Rows from block 5 of the image encoder, named by matrix and row number. Each number is 128 + 32 x the weight over its row's rms, rounded and kept within 0 to 255. All counts start at 0. Numbers have three digits each. After the name is the row's rms in percent of the matrix's.
# convs2: project pointwise conv (encoder.blocks.5.convs.2.weight, 128x512x1x1), inputs 222-258
convs2.0 103:118099133153060157161159206120173165118085156151140129169092151139123188130155139066112088115117104157109107144
convs2.1 102:123138127131123156145176101067143163147159107142118050085085113144121124116122107146036175075082158076168140102
convs2.2 101:101161134148132114139118168105048185161151122183120140121146152121162107084159152109098174176195113140100175103
convs2.3 096:131110167131106098153092078149087194167112114132079145120121128145068118149145128093107108162042115128171083160
convs2.4 097:112120143108142120165111111115077153105167110132163145141143179129089107121095157141116117097141080139123114139
convs2.5 097:117097136140127108105084137109128127153063123155073143101127110171133118128130175081126092117209162082156116164
convs2.6 101:132111117074172147128170084108121104188185057125112136153111147145145115129132149121078182114140142117102121151
convs2.7 099:177132172114125102118108160128130136078103159051133152151117130119159120093150084103111132125156074156101163152
convs2.8 099:179111149121106137085145146062167196119124105134185197090187137159110072104088156200082055164158116113164116110
convs2.9 107:142155124085072191159117136142147066174132087169118200117150099101139141118084145157217125157099062091111047133
convs2.10 100:117133115156102134200115083148104186113200114135051101098124178103133145136125131100128100112164134196152177128
convs2.11 103:110099114156181125111183132176132081105144147128125148113148144130037171125171113153190116134115151200172082158
convs2.12 102:077156157172078145093131123191126143175065079161142117132098159018107090105146126081162082155166132074056157105
convs2.13 105:130110093087144155119164114150121135143126202092156115059092146118118123141132077143097145092077143117153208129
convs2.14 099:205176127123160116093085152154181092095134131158184153153060112131154117211081145144157181154140133147087176187
convs2.15 103:147129165153079203158096088127066217114097177167158118130099136121207099085096120147152112124142137199130182112
convs2.16 094:102163128141120074175109129129137158156136132084143079154089156113190137107151147122099147113138132127106216129
convs2.17 101:123125148097103107095163151122095143177096145125096101136120124156149131087142111148143142086092184119120121100
convs2.18 102:101130110121175144140066172135119164157107147128168135147155179094139168179124120141055150143079070132116173127
convs2.19 096:149151108129152053122137219102146165177115123120160174118193122117124152076162113131143060092062087085088104174
convs2.20 098:143144142140164158142097165157083152122100146111176096120154130105109140125129105147173073094141134173150094127
convs2.21 096:146147103169132111143126076124140176127128147142216082086129128128115137178099098115079128129071142184090097094
convs2.22 096:082144075110148146103150124145142112141172162138120128116186105129109086128119101089082147063114118078162134136
convs2.23 100:094100076149134198109105140070146114128089135116087139188133143121144104127148109117092121153116181150174151119
convs2.24 103:107047106121117120151097113099089167080154119131136192090119117124137135116169169156193127130080104121091075137
convs2.25 097:121108215136147093178101119097124119117119166110143064168112103154078141150186160124111136189118111150094085155
convs2.26 103:179105145154154124183177138150099136093102100134149145163116176129087089158159082153112080120190061098093116123
convs2.27 099:161147153082136137082158172126123097203156169143083152096150128058154085100132073172129084159056117116094141107
convs2.28 095:118103135181144183168097147136095100181132107148132179138185160128128112130091094088104112155136151104161119104
convs2.29 097:160143096175126116103182154132127131049083159180167164159132100149143145180129135134156170133104166048083100142
convs2.30 103:121104094122066177132114156157108208058101163109116095114140140098095175181110124138217169115111111144123056108
convs2.31 101:093176165120108114073086123074095097145095141148140178120109148118195135150155156120132051106154087088105119114
convs2.32 098:132140123165153147094111061117092112085128090152117103133185031082161130162142102160164095107104112115115056180
convs2.33 103:098121183085179179122100104137111120150118131185124122073170177159106096172100115104115134175120094133110152145
convs2.34 103:159085153158108064082076124104076136078083117118198151139100103208187101130148106169162198111083170132107070120
convs2.35 103:133099056124091127118088160133130154120107207186156194103153103094145130120111110111167120167084158184094128112
convs2.36 101:106110121140080133088116188142167090130101168149096105099174107059097131150147097114180125123134117094127055147
convs2.37 109:147130128088124115120156159171136163102139114161134141127108069084101165149120138164189076212104064140185133088
convs2.38 095:076155116082146149102084125096156123137117061145113142103097147129113108139142131119139191149154122106122139205
convs2.39 105:091161150092153171164090149133117127142109138112131121120139119134144142124161144121155111163142077095192117110
convs2.40 098:079165188099168100102074139164048156093099112078085098115140105128078123118063150142161108134175137141136104130
convs2.41 097:107134056128185110093139112184160106065154098112172118158098150094085148173145134127111180119133092125170100104
convs2.42 097:100154137176108115116159168155085120103169153155133099111098097122097173140036115123119150152131073105089167102
convs2.43 098:176143125122155110088090203111093167079136132160093129090147148118147081118135132100101097088176168142129145117
convs2.44 099:115141092081146145208173138091140124052096100114067121056166116110122086140100112090117110131117171084088128101
convs2.45 097:063165176158114146113130128149150151177143103135135117109095129132174083131137115118109158143105159113132200118
convs2.46 097:131125156073140106184140148097167092066152093168121086132107107149146144211141136120128167156119119096146144148
convs2.47 103:098099098150150154157130183100097161101034156141094114111101099180134120171046126152150164076139098151075094122
convs2.48 103:131128115138130159086139139181161075169136131098158121095101073117151111135160170129098109077142154155111181188
convs2.49 106:145105118107202190156083203065119097124181122127242113099082156078108105173157110158087128127096105103151169164
convs2.50 097:135134093152126146091085132155168157120093181091152089164138099125118081145189136097149166145073172137136126178
convs2.51 101:151073097085103119178136144154098091192140125102122147160146056132137202139184124080140102183096128146123136112
convs2.52 101:116137125124121155131076118128152136136173130162139063177082166125148178154139119096126103164134152088101102123
convs2.53 096:122101123144092112188094104150161152155164118114147192151098077141087050113130145096109187130153126155096159115
convs2.54 097:098158063089104092122101162151143122103172121159127055119107146174099111161202128150155116118091175148123018144
convs2.55 101:140125099087124105127081100151081119104083115093041141132119134145132181200120114111200106135095065168115081093
convs2.56 100:094188108167126126076170113119148185099178133126139130100119114133209105038115133158198166065124142107127153102
convs2.57 097:193131149132106138167116206072124115127206091120137135174155072123115072180099142160142097132068125143112107071
convs2.58 098:046129104137143102226145174082095101107125097138175155149051081176136156210164156203143104111150145081113129121
convs2.59 100:098088160132139150086116204149126092175140143187168120154139152160121147085180120153086124107145140086108120148
convs2.60 099:070129173162092141107139092097131168148161094150127048168168147079127088076152113116171125149059138049106191100
convs2.61 105:153154142145182169182154097129081116100050117130126126123125167078112126130100138116122129128122153123115146115
convs2.62 098:159091127136143150138139118094150142119153163093131136119151165154119103134112140109047105148166105165173135173
convs2.63 098:133119106124082113157107111168087112123120172057065136167100079146169160162154134101109114057099083142112086107
convs2.64 104:153158150113101142144106212182103119111169072119093126104138110141091159124164142151133144073100098173085051116
convs2.65 106:127108146144108115065178121178155078170149108060159155215121114112159115143141096151068137191107144123134187137
convs2.66 103:082108139151175127094133081125135169163123099117140101124136093156082217130137066129212168117113071141141155081
convs2.67 103:150114081091166175027087185128164103195147128146131108172110139092162108104122142150066126090117156099135133128
convs2.68 099:154144130138087128117125192152098166143165123085112157172134173154134159134147095119131108101156201098104115080
convs2.69 101:147058134135138052062092131127147183153100133073170170147126063052109147121146150131145083151119104116085151122
convs2.70 098:107127142135133126118103154112092146021108107184126142126099096091179128148110133181147102132139138131125188092
convs2.71 091:103141119167102118107141085083094124161124180182137171104116173148155161108110155148106112126089171131135131113
convs2.72 102:079060149078066049097084065168086145049100148160109137135159143135130132118157151153137099156169071183104082077
convs2.73 097:170092127153085152118169125070094225133160187187103148117116131149138169140117105098141134190140115153115161111
convs2.74 100:125119131183115182142094160119181095166124114125100170165143116107137050070127159109178170097106120105182095108
convs2.75 103:147114179075115125128145121138111154083147180101156146159110167125111155119133122142112129148085153128163132100
convs2.76 099:141161209087168080135136128149099164171096107160088141116160073122162127096127181100174108150157162163140092105
convs2.77 102:108120151109140092106091117147176146139038118130135156141117114141095196075138124120124078133159125144157234111
convs2.78 102:138158145142216091158058153123161107095049173156155133102189149162148191135135123143114152206114129133115094096
convs2.79 098:112090099133085109189141112118176060126099171100171066128126163137157067128121105104105093068085145076120172111
convs2.80 101:154119144167149081169138159140129120081144076131082113149111116173138107123101143091153084088118099126101104137
convs2.81 093:124103111121137133120099174136108071093146123086130118182111168096152102114138132131127130160102135155205150185
convs2.82 099:111133126116174120086097097155219116093136103129128077119065115125137146114135099084106101131132128123145073200
convs2.83 101:145116177115174100104145116143173116063111146165128105119134174069099147136152155136129173169071169172119080109
convs2.84 099:099141078121163138164155136147118165103138067151098133180138138139163101162126199182132125145173134167120131130
convs2.85 095:121169139133086106176167183158091132161161104134149109132163162125090123132116038082132141080137093061085100189
convs2.86 097:092122152142130111200161176134086152114137093161107130127150083167153171147114145154096143085164157156164095155
convs2.87 101:112123071159088164070135118094135136144115145104126158194146108103128109148150135110088145117084135139104090105
convs2.88 106:186109114132163164135101164106104179085094172104205174139086135110122168214109123107127095149132152103109098071
convs2.89 089:141152162104139101177204101125065148128092145135114182076128094149136137163123142128093117103132108154101083132
convs2.90 104:147146123137121144138142131173179087064070119077216142131133138159121124143163080136093108099111160162170103144
convs2.91 101:151154147136225130184145073159172113082059117129167111124100145115091140132120094071160185152125124138146090143
convs2.92 098:131066120166107120032126150102187108102122138137130126154146190202087141129077043136118134120116152110171106113
convs2.93 101:134192103164100130064116097135154136135087125083147121150104090122132166101063172130114099166142083112128108082
convs2.94 111:090089103141095140135135118135129144123178129134142066148090104133146161128086119069171144118167135099162152163
convs2.95 099:110148130159123131184096100152213055093141086170144143096138084132128169169130126140150079182141102153138119122
convs2.96 095:132107115140100072082142122143051198097159147064155117097146179131136105157127103111144125095127161091099082144
convs2.97 099:108160122098106125103119138123115119089127131145181157088151088082107136144213134114113229170164088205135107124
convs2.98 097:078213196159034109129131142090088140183164132140108137215103171194135163081068121154128138084117163215142065073
convs2.99 099:125073070096201095184164076111150110136119116128132156149104118104102103121084127139123157140130129102138134184
convs2.100 096:120191133113162101102123118090099064096121062130157114143101076142120185129125184160097125174137110104080156126
convs2.101 104:124136154138086153104140140163103148159072160159154115127161116139115072116107127053158153137073152155125085104
convs2.102 098:128127135154128042142138139139074156088128057089193115129151099105123093135095118143109122129109124113098128121
convs2.103 102:079146131098085207090155109090130110114087114148144083140133119134062114075098160148174108105215092138210137182
convs2.104 098:175123070126208093154116124134161104150112135102112131104133130154135145140118146149142061127149112135112244059
convs2.105 098:109124111153180164145164144137086144067139171063145144224164169048083140092153101151126101125053168127118116113
convs2.106 104:101115161138149096154133157065135119114145084117183119077132090122154115093072190158181095123161116101106147172
convs2.107 102:113164153146177127133145138167149130134186128107153171127138138124136194115179128165175126144125099183109133141
convs2.108 102:139122143114107110134086093137166053096151168173170152063145156140122129105169124074160088144114098163111139145
convs2.109 094:118124130092083207094162122091092174136150159208076115115128198162138112074096115170102117184136136130169184125
convs2.110 105:112139135103118194113094128149132095093137105104138142128105145165143168172107148165158135104107129179137051133
convs2.111 099:150132152125145189171151188155072157166111136098202104154194142126089038106130158061069155151125121154102133089
convs2.112 101:114128121108104198070139113128170026228133144050091122145154071119100142093111055116148125160132122129154104154
convs2.113 102:106104180105103133136123136099089163170107165169093119096187144115104116127097146134111178094128157124132107121
convs2.114 101:145127101138125125138110094113126117170112079170120121114132175185190155102112120130139166094145143123122094108
convs2.115 103:146104067099118174185114102180156135116059129135168087079166116116110144202145125131131110118134109098166049124
convs2.116 102:130119143120061154105142109083122179080144158122149104131094128206151125089185121085139110158131133130139151166
convs2.117 099:079138146088114144110117170106149135166160138101071143126154137103110138143104163133158084129112141170128116119
convs2.118 095:142113123109185043180066157172117117101115076175142147149166081128149132209192145108171146149131127087149071181
convs2.119 106:113164059111126106127111071131094137145136137165115041120079173191057139175161109125108095144112196134102171130
convs2.120 103:128078096146204147124157150100165131048066151136198127103143086164066104165138098110116168150145118126141102132
convs2.121 099:094119164112125117166182108112150130095136104143154124151151189119092100153079056091165202117130123111138076190
convs2.122 098:070107074139154046106143119145110113115211110111093109112141080102131223201155178162094155141107066106159114114
convs2.123 098:078128174190190106129177121126118139049137184116142085139149114126082133084102152146127167141131128106110102131
convs2.124 100:092145103173159149115131087132131138177124186139137108135129110140102138064122153127119086103121105088160063141
convs2.125 105:122195147147150172138170135140145143150176112121065126094135155137175068114133107098099076135121165115125177151
convs2.126 095:106190146126079165170096140154131160153104190136122105172141147042180220161144078128123141132122053114154147139
convs2.127 099:132117114123136143155154166124153091194133145102108133085143152137127102106134083132159125071095114150091112127